From a checkpoint of a small image classifier.
Model: 40-pixel images, arch vit, norm layernorm, activation squared_relu, moe top_k, patch size [4, 4], layers 6, width 192.
Training: muon at rate 0.0016, 11300 steps, held-out accuracy 99%.
Data: trained on dead-leaves pictures: piles of overlapping shapes, 72500 training examples, 79.8 epochs.
Rows from block 2, named by matrix and row number. Rows with one number belong to one attention dimension. Each number is 128 + 32 x the weight over its row's rms, rounded and kept within 0 to 255. All counts start at 0. Numbers have three digits each. After the name is the row's rms in percent of the matrix's.
# v: attention value (model.blocks.2.attn.v.weight, 192x192), inputs 64-127
# proj: attention output (model.blocks.2.attn.proj.weight, 192x192, transposed), outputs 64-127
v.8 100:116094190148136125103131130170123174169150152127142100091127133127114121158084084122149047057131128195207161068110067190164191096128160141186103129093137138117118135083058113129103098162136109
proj.8 102:138151092138157157134136136174151116169100144130057075116119108085139153139140130113175143159150100078064144137156157075074090129101103125129103095092127095101107089145130139156120100117090106
v.9 095:166166083151115150115114085134109070152093157077112130085171120091102176114110194140150135110167101077130093090162126109154153124123164103081162159119152079164102120170098093158115036138182158
proj.9 105:157109132088155109155170107149103148161138115130107087122161129110141142195135129137120130129077157112156131142074127125101074180155062155180138098100134159103172177074176158073092119083034073
v.10 093:123093192074148136109165064129140114094169160136106077087120141141138165108181143190158170119124085113115148105170098065197142106127154116105141137158164101117110092112165093193114117106119169
proj.10 098:116133095142093090167122166174135146184093132047079159138106092143100105150104092129091186126143156149122135089115144123065193187138107122155093114158103073138185162140098149147183103100151097
v.11 104:082112112099111171146138174221126097081142109114098148134153135158170085127114166065100104146175201156131142205135116087150128099100117097091050115123113187159140106089121125164181187142129125
proj.11 112:101148131115136085105152117151134126180174128116177126151096131131071096074126071109152132137083121159109079107122144191124155126080154146113124108147151166092175156194103125098079117193127114
v.12 101:146121136149176110135109116119182139106146097175135132195094092081124135108069117156093150110125154064108130160148073165170099090172135127120062115085168119117160137124120089112160122135152158
proj.12 108:094156126147074137140144133104130090128086136087078134131145161189081100132140137097140161091133104133152148115127108131146126076136109150186124094143098140095090097109124144224148137102122116
v.13 107:185076141106120127128138122113184125153119063123116112158190128068144119087137165144089174094160161128129116132112110139169123130142122104142153167152137144079108148137085123124145135185140171
proj.13 105:127149098158099127106162164106108165154090159108161099147169144191058106156127106120165146085132133077125152110176215127114092136188084180121111121118151104159132095110201145122106167095167154
v.14 097:219126241137161134136104175083100140102123150115186124117111089142178128087111116154105157110163145142103179157096064156133128159111117119153085155119088079127175132099184146118117109195140150
proj.14 101:148097079112104150114186123160144166076197121153101150107087144077118082158164128078093091098159051116161085116144142119113052136137155074048170107121184201154097118162101133152138101089092149
v.15 094:136097153098122153143124128129130132064195160083137140139127137131135180110129120079152098127098116087166094108076160142102130115131154120132133103116070142085106057158176099160064092200147206
proj.15 099:122115140117149115094133154164128172130139151128086126072088105159150111125103136099108139168124088138065177068111099123090144180102114107125119164078190125152136149141076116042150049074132109
v.16 092:114110169166112097144088096075146152137168179144051082116075109100113110070127118125089185143162102129156144104149169192070072133172119138170134134166109161168105157177144133160116104143136150
proj.16 095:138141134099134121081115104144101108097123168094104151095104148184136151134106139150121122119100139085103163120104136054150150142161164162135145136072200117097168099110131173136152138099129094
v.17 098:073128156125166158141088108067161105170174156144122178163098056080096087072129154138111188160133163129135085145093190110179090147128146150136188163150145101084135082064087101136117117125114111
proj.17 097:168154110133117076141088112114108097124081162094095063136124167106143113138135162151050137131171110142090155122148084097138149081156089129114117092198067163103143181162182102117193186122137088
v.18 098:128124095133153148116047120083172131117122103137139133147102117088133099071124131042086137173070147189169160068140147154126181141088155120158063147110125140164136131135091085101174125122112162
proj.18 102:111146082151092134116171101156129123129158184097148134088087161157110155132135104189153109079215117098109160185187126126134096165131116119117160113145177128081204079079079076185080137159108130
v.19 113:137092133163136084101073083187112114107118123133156121143112113073148100075108122108177176080134115161133117112115178112175138160137110136144145148120162133098173141157126112029170135126172159
proj.19 101:161172115069099184188132142123083185144159103166121115081134134182125129133144134119089165184120166125123187173133132141093123118128090138122102109104082140101116089090113119143082130112118117
v.20 110:056128176139143104116107164118105132139136151128110144104067136133154179195146137153099066097134098137126098148207114156172129066128101121128108142084141147185106143134101142115168149164105094
proj.20 110:166156134116100150147112061139146113115135092132140116107182093086142161113138147117110161174134132124059128117097148119107133170068160118130168081098100096112132101165100142164058112093115117
v.21 100:105078139133097089138180197158085150130085052147124117127147120132168094113123148093145128180122118092075136176162162130137068092124088180133126089102121202145169135093122133116116149101141135
proj.21 098:115151119138136131170124110088218108099164122136143122119130115143108208117070078146136126055096094114137092166089089116114150133054121100137177139157134082204139157164200147100114086133147095
v.22 105:131161140155114144207099072119105181163162105126121123128146110155176125114113102059130135061112162108138140121114153087144092138129124172160147139143145128080209139123121168115134147115148162
proj.22 105:147054125111139152122124200137098125130141188176142079091133124170134090096098142147143148193111128163116145115151115140153094147177172149098119120124077133141107074122206179165147094119084086
v.23 102:143174158172082174155068139111089160109141122134165104070099184110135087168111154122173117104145138170124147102125134199093096119095116151120146147149108174101138123139064139059106144123154102
proj.23 105:142132099115167122088141094118145174113101096191169145141149066114154151105106160195105098140092114125194154122145156068147147168120146115131150103114121103135078137119154128180189081145094147
v.24 110:128117164142148148175115153133142142111152174128117111139099083108122085098122123095136187123195132096095099093154129107073110176142161042112168121139116061107170142166145164163137110114118185
proj.24 104:188148101149126121114112144058082141100138182179105146090174139118142117135093108091118091140090089183149113176102085138167071086166109183132127141167147160104125080112144104079196133118097178
v.25 108:091132133130115114129140135091105112152158056122140126152146094120147192095158224155119058093106099120088120156101133120182071094146172131154127220120141118143100119095107113088143183094129163
proj.25 110:162120155128125167105160093118158084157073164118108110148153122146075154153077015143135155108140116094097157147146127137109143120127105137208160074095052094130105179165143155186104092115122071
v.26 109:158170134118071137171151131125187145098184186076111123076085121165161115051121124139126122097158177130102087147080202079167116149113193099191128162096141097099157168127164116125117142151129107
proj.26 109:131061191161175114103075103104107059150095110139099093150151097129098129171130114085080173149127056125148170108175123115137117101167093153074094142148130159122136112151136111070161141093141157
v.27 093:110143170110112164184131114099169143086133101097153078102132118067162083106169164143122118165139133114117083227065163100165114140145140125109186162090148099163178136124104080104098091144200164
proj.27 105:176149130136128119135099168147123124165126177154101096147162117155076162139077068127131121127052098120186125074167134157131078066149120095189077154082083152126111190175185112116148185077106112
v.28 096:126180121175146109108172162080080165128161089046094092157152089122143169106134146132095143124126110071085077086121066130153070098154210175111120156096100106148141110132106148131092077128149180
proj.28 101:062141199142085116148108066150150122114099134141140131157103169137083136178110122151139151120167152097095152104118153174104123110155085127156147072163093110128154168192110108099181130086136100
v.29 097:127137121201159168105159212110053112148151094137124086149197116146175088167135087145125134162128171150133153130154132166108136185154155135084185168062078079173063177124138171122091039062107147
proj.29 104:176142092108131146149176109115147139123183131192145113085152195106109247157090114115108090164116055117131067145143108148141117102116152096158121123079192138123179102173127073121096123169126189
v.30 101:156086102113150111105149175075110118155149084106158145114092162167099180140148122077159149106119086161163169119171115075125123150107072086093195141129120094141105146098146067167143156157158084
proj.30 109:095128083191096156101108134127165117104184127177158130158149127092165142100123109168163116123123113087133081138123136135084145151099133108177120094124165150171090109141154131136128074145113141
v.31 100:106113125147114131076114122117108168072142115116122117078178143139128130159162057118095131199122163156064148086129107145189119127111144114161166184177086102104133125139177098161086095157092102
proj.31 107:108149135119075177158171138130151100139162169130130126136143120149123152115124112148131131102135081081081129121124093067084079172137144126070148041123107169143084104116102162132188144077113151
v.32 099:150091118108079120133186121129155080124176177165127153097113155140076165185163145128065149076170121119171081092157124146174084167123106173145137134179126088146155181167084127122119136075138136
proj.32 100:128178105144187153081132149130084133177093105099145098128088136093138092112088140126160088136073100139150148156116175106054163101081218092174149144110149122156091106130123107111120150159127116
v.33 092:169121122131166113070083165134148167117156200172129138132200124094123055116075071099165114139154130080139202165048088109149108115160141124124168153157122070129106129089191145117137099109158112
proj.33 089:151115106104116136197178110122112191093121148065122104150089126180114084138159154129142085153105127075097103090116130135106096098101113124122096107126158142119154176150113068124170203108135172
v.34 101:149151134143037250139184167118108152133169104116142141088122150135131071172164132139166100116133142130182099162118085108119099113112112089114196103189109146128151166111156143109120125091110111
proj.34 095:167091126095168109169107075134145147096070158123184118125183076143157208094132137122109116111115146135060101124075179140136091169132066137118075146085118111165140119148124101111173102133172142
v.35 103:144092142088103188152191123168173137157124136163122126141180112117113133068111126065114113128141114095133113182082174117158071171101124091146099150133133092139151073108140163108095133147131167
proj.35 106:099115112141137153147174148175116181108116126144102154151122170138099161138121112108158166132073104164138130171124108100164080137104128116112131112101161165108163166128087143074147094161082183
v.36 089:096110081130107062146109102144161117165090123116104107154171108111093108123093121130148105130146135040116146146085103117169193133129147084124129127139129108129083055149142138154178148124105125
proj.36 091:066118160142155165170138142097107117117101110143140131082125114159103156181164143102111098111148131158123117113146140118101138105182111171112163119123100062073201171087107103138089153093158115
v.37 103:140074152066071100118142152141171164087088124100126136166122110093056142129113172129181147135101140102149137128094208187148113040145103127165059159104205126149111142122131113150145137116089107
proj.37 104:121134115125190146142135162125158089190071095133155123125174116146114129153093114107116098088156138103177161157151119062126162151094129141112132075186130144110173171125106130130079075156170186
v.38 092:117107133102163091106150079132112125081109205136089142179111106153083156093158151119138139178098124134151073170149142151183160110147125132096117177108155134175154089144117166116093143134175097
proj.38 092:112161150110121115196085125122059093120151054075092140102163133119170090192089091106148095098129131128135160115111129069108107109156182123141106096075119121162134160189090112073117123106113121
v.39 097:139153163127163104114113157092089164102081119096132156099064104149188177146112125174114096157148074152095145136124113132118092108119110122128119126175160157139111093102176098177113091126089158
proj.39 103:095141047113148127141196102098139127101163154130108081102132111122119092071161101129143118153150135126084127074140108118128184202085131129112150099058098144157087124154079128108161066133121089
v.40 104:090085152131119145127140058119162156070155139167203135135152123151186092093179159087172157138162089080147132119155166149155112124136130134075109114103158094109147124154133148111154161151147107
proj.40 103:118124117115136151129158156134112130127092129086104106157135158103106159117052121096069152154057095143148151124093167078092122127136155114178155162133160168153094149126186108127161123130189154
v.41 107:147177169114116152151113110083082131159128067131112181157091173109084139087150143094129113079124160138085147136091147150168128132174158151141114100158136195107154102153165098120117195130120133
proj.41 111:113110143146113142127156121106193149071076120105133173066085088173169071143134099123122118133152124102177152115124142114116160125154107146163111163101112126116109164125138169181160077173099125
v.42 095:164102127164131233151101099169151138149117180126121083144082152125162113115145106092132095157139117132089122138168155114088123105070162100141176119121067131189131110082055126130118124106127060
proj.42 105:133097062117100107093146093113151091089154126123162172105159079083171191118145101152122109135109163143144079159099166135095129188099112091129182117144135120133120088141177124152201194132136190
v.43 100:135136110115121089140113104166149132224158175203104149109126135103151134124085152176119166125136115117052089110101110104099112127054083147142119081141131063146149100132116070148097104112171165
proj.43 100:136151194138137139088194137123154124121123117120129094220070114146163144145106157161071153125118106133149121117157186119156122056125152108145160083114152156136116159124136200114139131071080076
v.44 092:079081170101122130169116117139103162159090054125144191172094137146134153106108101166161082109174142109115154128136121107117094088121129094165132152042092113143165154152171102214129171105129116
proj.44 096:162112131187142136106136127062187085112150173104132120128136108119124118174146139132139147097101060122108158107139120127153128147096187180127117161113141148136090161104037172106110090192124148
v.45 107:180200156111103104187124095143126150145112157104084115093160148144128128162112136122115122152165131132197170088157116137071155150087120145173170114139133070165183135143116153094166109179076130
proj.45 108:140112120111168160099104181101078160072145144164173138141133058154183058114101133100129079134184142131128097071093152134143055072096125124072154090143145123126105137099184152179085134076146114
v.46 098:127157113143180151095150130082101145149126111113118122139140059075117127063157136076110130122166132085075078122162199116149099162119108111188136135176112132082163130084129145144137123128146109
proj.46 110:096140135095096114148118104139183162140088161072161116158067149187110094087117134101099119138146100160132148109090147125192149115146069196131142130100133145111130156146136118096125123093158135
v.47 098:112127057117177100127145107124167148065122164140111108152119076148099112129136102144101149130140142169123126088095125158177150176164096124163103029137101127083124084149117066158159142113074133
proj.47 110:174166179146118081092107111104071173155135165141062112168116112179119120138098169075129127099152145122119110114111128102046169104146101166085132164147173151095173110113095133095147144165115113
v.48 104:097125124107149103157147138054113139134141100087124115165126122113109095145094157163106093079146114118124077185130140107147146114183166062107119093148148186149125129159153114126112136136088053
proj.48 113:112147174133107194157136079169137096085173162160114175082111160121144161083167140113145154221114115155156131137117098186109065135097119139165159150169144172072106113094176132131112129139165170
v.49 098:082137133118164138091128083132113106121148189140114111137087139129137132131182186154122171066122073092135089061153158223150098153098104140190083165076116141128100133137154127084075121122140104
proj.49 104:108102084119044112137101123162124180107085065102147115101156078151111193191081074075106095192123111169143133137084090065112167126185098132108169166147144113156105153152061161160156136124162153
v.50 106:164085041155131114114132203157103113150135147128187149149094103128129131098161140099141152155158048118132130124141139132112107120136086115114155120127103071101139090093064112098113135113117126
proj.50 100:065130198106110114108110094108108122162093088080164126088173128143127131183103139160124128125090171138123147104144140114126091161126137138107120103119113167123158155126127138163140174150148101
v.51 102:112083126135133114093151156139171099105219175129122145123080054158125104135185106155112124091136121136137195089136103114169123133138160139181074186086123159142133130149156156136161099057085150
proj.51 097:144141149053132124148130138091140116151104123110117092126154139112151129121055182125079097125145157155121102126112125159118126131140119137093128125077122118121119140092109100121058151156134125
v.52 106:124125107131117141167191108116091099103124148137129122109083139108167147190156129196123036136157162124139112161095188101146144094124130124152186113148116140154072129097102056129111121184131144
proj.52 101:137101108156165104101098135166155162142152121120127158133173121178121152109109133096119173144098099093074148099110116121155106127135080121128114131135167213117127109154205152133140129147094089
v.53 110:084143108114164170139185063102043123131140120090161103163136163147132138152118129150134146103137170154150132116150067168193190142111107138076125133131128142131129106150196152171106141090115138
proj.53 100:195124134170113176149059209118173134142159100153126158156111093124098148122153124088118103144087105089112150144102167075122087080133133114198159085138138105164147174152116142119120055136134127
v.54 099:122133121195117168202054204088121079163130134084090096140182108150108094150110137113173093133143165100086129146207113103186171097103152115102158175060120112081126134119137133065179091126134204
proj.54 091:104111179120149167094151081105128196128119132170143169091093059154109138139165158153113181158079096149137126108052136121113111171161082196187095088124103135134128138110063123181105147116111106
v.55 094:144125148179149157135052137141177136141129131093108128138135165123094094162120093146167061203240096158103130134080126110075116120158148110119195112120075159146155119097125100087119092071081079
proj.55 092:106118124135143107116183105112114134095125133189150107076136114142114154166131169103112126099072109107128158122201117107156126143141093135101111127179170097072092138153151075142131161146130146
v.56 104:147181179086111187084168124098152070112107077135133118112125147117155104162131114119230161160096073084128080171099151089144163046104106192155148123149099099152131163099070170083136189200124104
proj.56 103:074109101119181103182093200204102202143129187135127112164119149122092142155161134100059109151147169150166112107142099176100112159083151050091128117146147106096107128153198075107120098126162112
v.57 104:119155107146117145128159111152043149160096171122142108130131097091200154063178164146129142120088125105101170122112135125108088066097132120154058069103152095140143123180185171140100166147168148
proj.57 099:125160111113098156106113153095139123119106106179098179148084158122137128170078130128139134072207139177075066165103139078153196140164063134124172126168146164121106156112096097103146070113095113
v.58 092:110145096106125166123144176145128134093184142133113157173103110048092145126135102095078124117100129151102123079114139180083131116165167173188132189103140203091091206135126189118156145124118089
proj.58 082:122105147107125104155064141178115145169145088124115138082097118185128116131151108143192156127163111105165120169143132104120122104167117059068089076147160105110162064145116115138135126125187157
v.59 102:152094112127159182175167144116158133158119084098145145206125119129133114191106065086125114175160086118140177142157114142127158142148139138150099172137112111140126116103124099130134111118152026
proj.59 097:098120107143095067042112085129149152113153194189162107100134149111095166080161125162120138145088119163127056073161110135167126121086096100086109132128096128114121075127088168077101118126090209
v.60 097:077126146133121140142152110140119148111119141203068099167128118127109148089140104178177125143061166100176124146117060057168141081145119072166173131139127127058111134095148158155124146123149046
proj.60 097:218119077102103084125093133149135146122144140094164153153099182135188126150153116082076151161139100162112122124132189193083121178123147125110076115125092094156115105151075152046125081124133187
v.61 095:119120117107108126152084165142137094095140128106117160128047091185134144117112137090140129121155093171154110097152143100138146142167090092097200091107174143100091113150114132110093172158135094
proj.61 100:101104175178173110140171106139101125170090090116143124148199209132123143169139113135107126161086156109148131161137163147086126093109109206109109180154162100151160116067175140144120123110135129
v.62 100:118150136142153114201110098169154171197128070116111126127159147121140079113117171084148138158115118129154129182170112118110141095116118111212104113089063108106123155115102144112122127116122182
proj.62 092:100099134120118147113101152113116125116114164176104129171106142156063131142188123149128093106162091099113136066100093105134116147139128162089128152179199104138134131162119118113119120167114068
v.63 108:099112137135087103094126088118128118112179135119109139125150122142122111080142115167174108128144103143150126141125166152124164131127112097197130148084066118105098141089155136093038116101120208
proj.63 110:140148094064158130166132105102094143140093169160107120174120121171118092170114157065061127081115157113111122106065133135137170110098156165111106149112199052154116146143084140119155104138086081
v.64 098:140127115168098148120139170179148170137180087100139165133147180187130121103115073194129098153085107095138090116138112130161194149121126073124103120141157146140121081075127128116187075184147078
proj.64 089:092180175068188073148105082107153087118120120140134059116159134107134095179132167104121090096079153153160182113151149169094095126145153114139151147144131106113138164184137104135073125056099124
v.65 092:103139139162117125077126150140129125095201111131063130110129101199194140165101100152098152064060104183131086105111131073127116131147127124191113195130133128128182167143096090160151190085142116
proj.65 090:173136105094139121183098092134158149125047151101183118168148043096096123160141164102111087176166130142119166175146155137163136101131094116094170066137153177125069081133074123141146096158164143
v.66 108:118114116137087088096120087145199110160112161203114129176160201158098164120133123168134138087113134135147122083141071097145100071092124119146119095188147105138112098109118104140140132143112074
proj.66 107:142147079125183105142168145072063081077158155045152103111107122081170095135164134124126113169129125132097083169105168150112137184106134116097125111148062088182167113160135199098143111162125150
v.67 102:104172120202098192098138117096178115142122121094140098107154099138161105110122084125099127080155060068130070176158189151148135123152143154119136134169098148097144189121134136121138128129188077
proj.67 106:189102121052195104228145132098104154092146154187068117114125118092136108185175161144135150198157178160112142126105086107137113096104130134118145130123182165116095077105111121117160126143086150
v.68 105:101096144069093134126096068129119126143123134192104089137104128203127169103104075118099104165103131107153091138119135129115164114086113145185190160115172087102162128118108137100045188188155158
proj.68 107:174141105186158088079137131097158121125128173085114163135132163084166097133132141179118122079129090136127110093124090165128149168149106123081051118180077087173130152081099120123185109122095070
v.69 096:125078130078077136108136131106178151143092144143186156099132115164145156191091144181157064130149100122114112137051120157155155158087130152133150140138142126143146170164125142103156143094122114
proj.69 101:111133098137152123182112149110069084105164116103111162114120188107146158110107063112100155121095155091137140109177093103135110096111068128084144114116132071156137102116109154142084125139113144
v.70 096:068172126129124086085146127143109119123167153126071124148089148171093132126163163178124138154096127185145129124104170100149157178135117166129140092146181166153129142166163118155124131103150055
proj.70 103:117138089097144128172128155103112073132113087087167132128164131117138137156121095082130114111096115079151111097083141166086122075101151099122120135121130102198106127125107127076098163142112178
v.71 099:131107152152138096147095180088147094113129119078023149116110162171110153134114144127159120145124090096184120143134078127121173136172162134148186112129115163120095121136164159121148139153113078
proj.71 101:105092129131184131086145150131114166182144111186173114141164114132102173139098136182078130140112108113129108060084187140167101077068180096128077147128114112170113161112106127098081074135113205
v.72 095:138069091156098157125099082085141132118051118073121142189198137036066185054120122085093136125130104111119149095099115114117172119182133132129150170157145117132187165113119104177154194098098135
proj.72 096:144118171135072108150144153130132142091152134181177091092082073169143085130129152184141144098183122132148078139153111140121059131072139134110107112078067106143063106127177112109111109143119146
v.73 093:100153110156091113099131130082165130132098143058164097095071113097145081107118122102122111090149166173149148095153143119142154118104138086139127053116179161079031134125154117121175129139096107
proj.73 095:173126156120154111164179143218131115090176130169078098165167116136111181179105149134115153120093109140088114179102091122106140163146100168113075195086125167160144131128134145117123054110149133
v.74 096:104096124104134108100098110223134130176158150197166130124158097115119073179119151067134187177115094085074160119154142197135144175082135180156089093144182126089158101133155163132142182139104126
proj.74 097:188171079086128135137128157081093164103023130109134154112122177101137163097168088171147099099147172160195105109156117051123139083198135130122188158089097148114140171109095138084103068100145206
v.75 099:173078094141143121076140146181106139136131147172143165122135098113166093131112095083147144110086164193121149123163152154147142071136143143142094157171104102092130187102118132121170127115177134
proj.75 094:146112128165127115178140106066150125106106102094137097142109134165138184133102136140088112099170115108094119106139107099149165168095097128105121131079160138200121076130126141107069089166085153
v.76 095:111108101133116131054173087155164128118123089061127170160070177084101137077140150143117166151112097124122127146113121065139107092167104133107133112163122109156119134130130148115144154148196125
proj.76 092:129131154108105121154107165065129138091124140166172118137184116163167128157173134107134067134205182151145108090144136153133119128108151132149101130171126151144131122143174197102140073118091094
v.77 097:134149115128146093126181099153084135121080088143111148145059151091134104124157169103109139111169052123147138138136134125132104134148099093150068126125151182147094071117176145135072164103176181
proj.77 099:134112146130102228123121153142171100106121130130141087117119147117150108163163160112142150119093232206109110175101116076168122135157161160146147161117143145104127161164113085114182102182093127
v.78 111:133123082089131077199112077114183059150056195135102131150107122133131094120102119131115163143183135166103090101100149115130147148105118109157118104185123089141168082145131104175147119124181130
proj.78 108:130136126150070181052157133152076135096137075119149122092145117158078190135182144152138111087104134097141095169110150108125089150137136130135109142103134149099105192135126148072094120129059111
v.79 101:116131109192179064142101153173110123136204114172111100150153136129135140110071145126143123039171153124084168128120139151127074094105162124110166185102139116053131158071172127155114153180170156
proj.79 102:135105066088101141109174097052120143136116195098164131167092082148111110130158107125120151178115116166121093118156075160177186174136092173131078095132116135164145118143060144104180097096085141
v.80 103:124203134095148140114107094191136088154121158146104132149077120131075128117125103131142147117121166177148178148143095078118131126086086096093092131119123132084092139116172079127145136119111154
proj.80 106:154078082147154074101156123069090117065156128156141112104156147164147136116114167129101111137149112135120134130124198171163113106172135174153173091169170168175154084146088130111093117162108109
v.81 100:121128094113143151090149078100083124156164137102154134186124111159072157112118110116193141131108185178135101147160111132135146134061182168070110101123174118151177139144101079138132163048127125
proj.81 090:120088123148139096169109164180147111126046103131107137098125104134158130163181140190089134108181015073145163092121187116169104141142096096167111133068060102092067160152113176135100140207139091
v.82 111:156085106149172088154133148108127163124126125182126087128137151103127163128149122064156125175103134146089206149089154142116131133124108133139163159113140092178109091137137091070162123122117075
proj.82 107:083126126082101081120123119121138112130153157092171140146099103134113070121092106173126147136170112101159069083237139128141148130113134094080088101111064128098176162100099203172106118119161155
v.83 104:110186154119106148132149132151092078150185161113130172121119169121091166112190101130095149122126112143137128113087154126135181079119122168138191064107144130126095154116114148144149075092092083
proj.83 105:098107105071160111154072130157167145090133124126144111138123093156110088136105183077192116151142145130107140124129149102096072119154082153120122202127098152106127122102208125137121170159196146
v.84 103:116080133168114112107138102165083135163086172189101104090089118155133093176168066124143125121108133129137144108101182101080168085127144107135113110180149096101135124097128098105128158121087095
proj.84 099:100159130057174115116127168147109105117151143064146122169154130100114152116087173131115102143106118142142067119143093118136087146087098134112130149074148153160109174169142107134063128183149176
v.85 095:161092163158109167142089134096082116081089088169133137168105145145093135110126145103137132072098189116083098121103150170138114108184155185141153074138129114137122093098095104102105122161169140
proj.85 101:098164114116095135103116135152164152133145118125123178072148113116152109130114147098084095174136111080133140108064153130115122147130113058140140203162184162110108170114126173129126124121094151
v.86 099:180158115155137167126068088139126140087112142102130091141107101087074141149112116155169152128157127112184139097169163083181163071130156124075191106136111132102115074101104156130105162172083109
proj.86 101:063102134059149095106109214114161134167145122120141133136166165216116130103141107108115115139117092154128106139132070181103103144098111134189092125097160118138107156162173120128143087088195135
v.87 097:117127166157160136138138125104116088110123147156105090155130169137129139147089111138111102123094141133095114177105102135120095119084152141124179042147110146072099131093131187141172126159109147
proj.87 099:167116112180160168107139140163126122113175049137159161100113092093070115122144110119151184142181114137116186131136137151102147107156154124180144214132124162187162123140185078150096064122098105
v.88 101:196093142107189153154116129155083129146124088095136100200099077145122136107115142134127133063099081140165121074086124159185055164106103145143100082158127147158146178184123100099113057113140116
proj.88 100:069142111135065101102130145070186147110087144154165150070125149075106175135143084144180156182155102122117118175195125152075155087184158145090170177077080101061114090103142149149075174133156155
v.89 104:108130141172102127137135176213118133114109158149164102089161146137083087165084119159106130150150164123100096138098126129147094115145133095116112130069116131135126135096130107145091153126121118
proj.89 102:147129137110176135111136101132152162136162129121112092176097070106221145119088125128136184124137121105129176143203144117037169143121124142128136140171147147055141107119174078125173100149147108
v.90 101:124194134141165124162131074092116212049118120167075135102143176093121132120110107130148123138088127095109121163169107083058161095066117140146159137145118194085092147088157121138182144157096133
proj.90 102:149090082103092128097085173184136077168148132130134120160141124160136131167095104131136157126130108141164082135158104153189130148216172122153105130107135104187206169162130119168104078109182148
v.91 103:088113141103137105146077150169133151121140117221130130095177092094150153141123136145136102072102163164127187153124190107125139102099126105107122131143121120128185198070196082110117113119075162
proj.91 097:120145097142117138101094056118105120130105128102120101135040151123091035116117151090126164154160111107120114131172118146138143161138090146105126147094152143150061086142082148179124164151152102
v.92 104:111173104179148147111204162130117168106106112209071129070111167160133057142114133168132105128158130127098130155136087085153145092100090131155151185106069177145108170175116110155133133136104147
proj.92 097:178121118137134158128034106116192087128177152069134132131123117121143180113101145102144153120115113112109178153129159174155115130170185139147148082175176140097115093066159152099134118115128183
v.93 103:182115136113062166093151118152060159143140157146101146075139098171178139126130152100112145173136140150113140066098088186122076142087170071114147172170128137158108171176186085121139087078146122
proj.93 104:078177120132144142142146157166137096151088111101161123179113184135128152105141122108115131111151105119108109122152168064092172086172066197149103106087160114107123137110124160104112197159129106
v.94 100:054166094105128135086148108197132102117147168105084139087125147153150091136077108144116111141112185074104151099122158134097099091132086144118092154123128172102127130114118126109092097163137172
proj.94 106:160119161168113087171152097051123123106128095175130066137130093130124122050146130172172179095119087193132138147153116121156156130150133145143140131172154099183110093157148091137164137113135122
v.95 107:156104092119094115096159150109169127159109069086111106122170166109088106060123174045165138066171161121114177136108143155131147107123157158144115189169086166123111151133185151095147151106116146
proj.95 112:124172136194112195150157125145065134129108146162099173145106086124115125126154127150096131144133118116095150130128141083159083150178113093155110157085167088081148107157049144104097127185095143
v.96 092:082152055144148067062153065100159117126208168108136158149114114174118081140142171134163139115124135135161091161168099140151117125201161085094075111102133128153138159173157180111147141070145120
proj.96 094:147095210097125154178146149176133112161078083138077048107139137096125183171122051140124147133138084104121131125163184136098155136048137142154174119164108118115112123136093123147157140146123171
v.97 096:093089135158109160101137103096106177148089124128062142128147120140146104095131127110116146147186092197115143160127169162087108146143110138041138085146100192193207180144130126078144089170169110
proj.97 098:144184159147079083149166149156093084111139091138156084118139165140116175159104128132087148071023107072198123074094135099095148086110201138174170140066154085108104109164169156181106136085095161
v.98 104:118125159190070114139164107118120090128137081099136121141152090147175136136192157152119102096146139129136115119141199124133113156147119169121092113122160137158071101128155113155159106112162164
proj.98 101:103115163095155176081118156141138110153099101124165128064103122128054132133082103148110105087157120091080127150077130127110123132140137148152151146127098140115153182147108178126083127143117135
v.99 089:208125083133117101131121116196160148114129138146159174107098105092113146120103114138121082118166093115224158087086091133141094160151157154132134107175108101099128097108098105078122102110116145
proj.99 086:060116188105068116158087158098131119139139145144107121177171123152162092088197167091125181160097178163047115118108113128090130095150065080120130107086149159147126131133116090162145115135141125
v.100 101:099113174143140161130072125103053151093119116065108182149159137147149146086143128137097092090134057126155148126055111112090107150126114106134100197170101107133111121129183147156124129153146123
proj.100 099:128153139163129114117132119160176128152174118175153122098110076090073129113082152090141149146134191152094104144153123098193150079125148121118160089105158174140139157127127165077144147136061162
v.101 096:140119167140103124103176121131110155174126054095124129155156150125136079055161128151142093116112128097130083160138154103128099124082081137101075117128144190134133178049151159086095191137140147
proj.101 094:117168139107130142120077121111164104069117114070098121127080134168103163159139120158175153112133102113137112135120064124139135135174149104136105129130146153150057096133131144184123100156158128
v.102 096:049086133129088191111142150142114134086151163112112111135120133149188142079056120109131119100098141127104118145131119179135113098125132112110117124137122191147167121128148115154071118203089177
proj.102 108:150137105129146136160044116158131136135152100136119140079136141146045114146138134122112126108143097138135132094167146054094104121133163196113133111088124093115124088132132159105135134135150102
v.103 104:117133146109118083153122106145213131113164154134130105135139129108108166143141117158140174131159156125142104108220076082137178141123114145157114083138141104079111143061167070109115156135112166
proj.103 109:156098082125173119159128138156097126149166127132138208122114096166176102094133119060157091079100174114089146180053181109149066141145116088125121151148114126138132084179095162104180124136111073
v.104 112:104148130155117143120110182095077151110089101157149174103136113156158169172092113191153070120100081130056133108216120143123117080137165149149143134126131161102094105084120101129099125093104078
proj.104 108:152132129115111111148140143114143123178167129075111098134121130126074141110183148086098163159150139134215148086049097225121121114132131146089078162113087120117096143197170126198146150122115177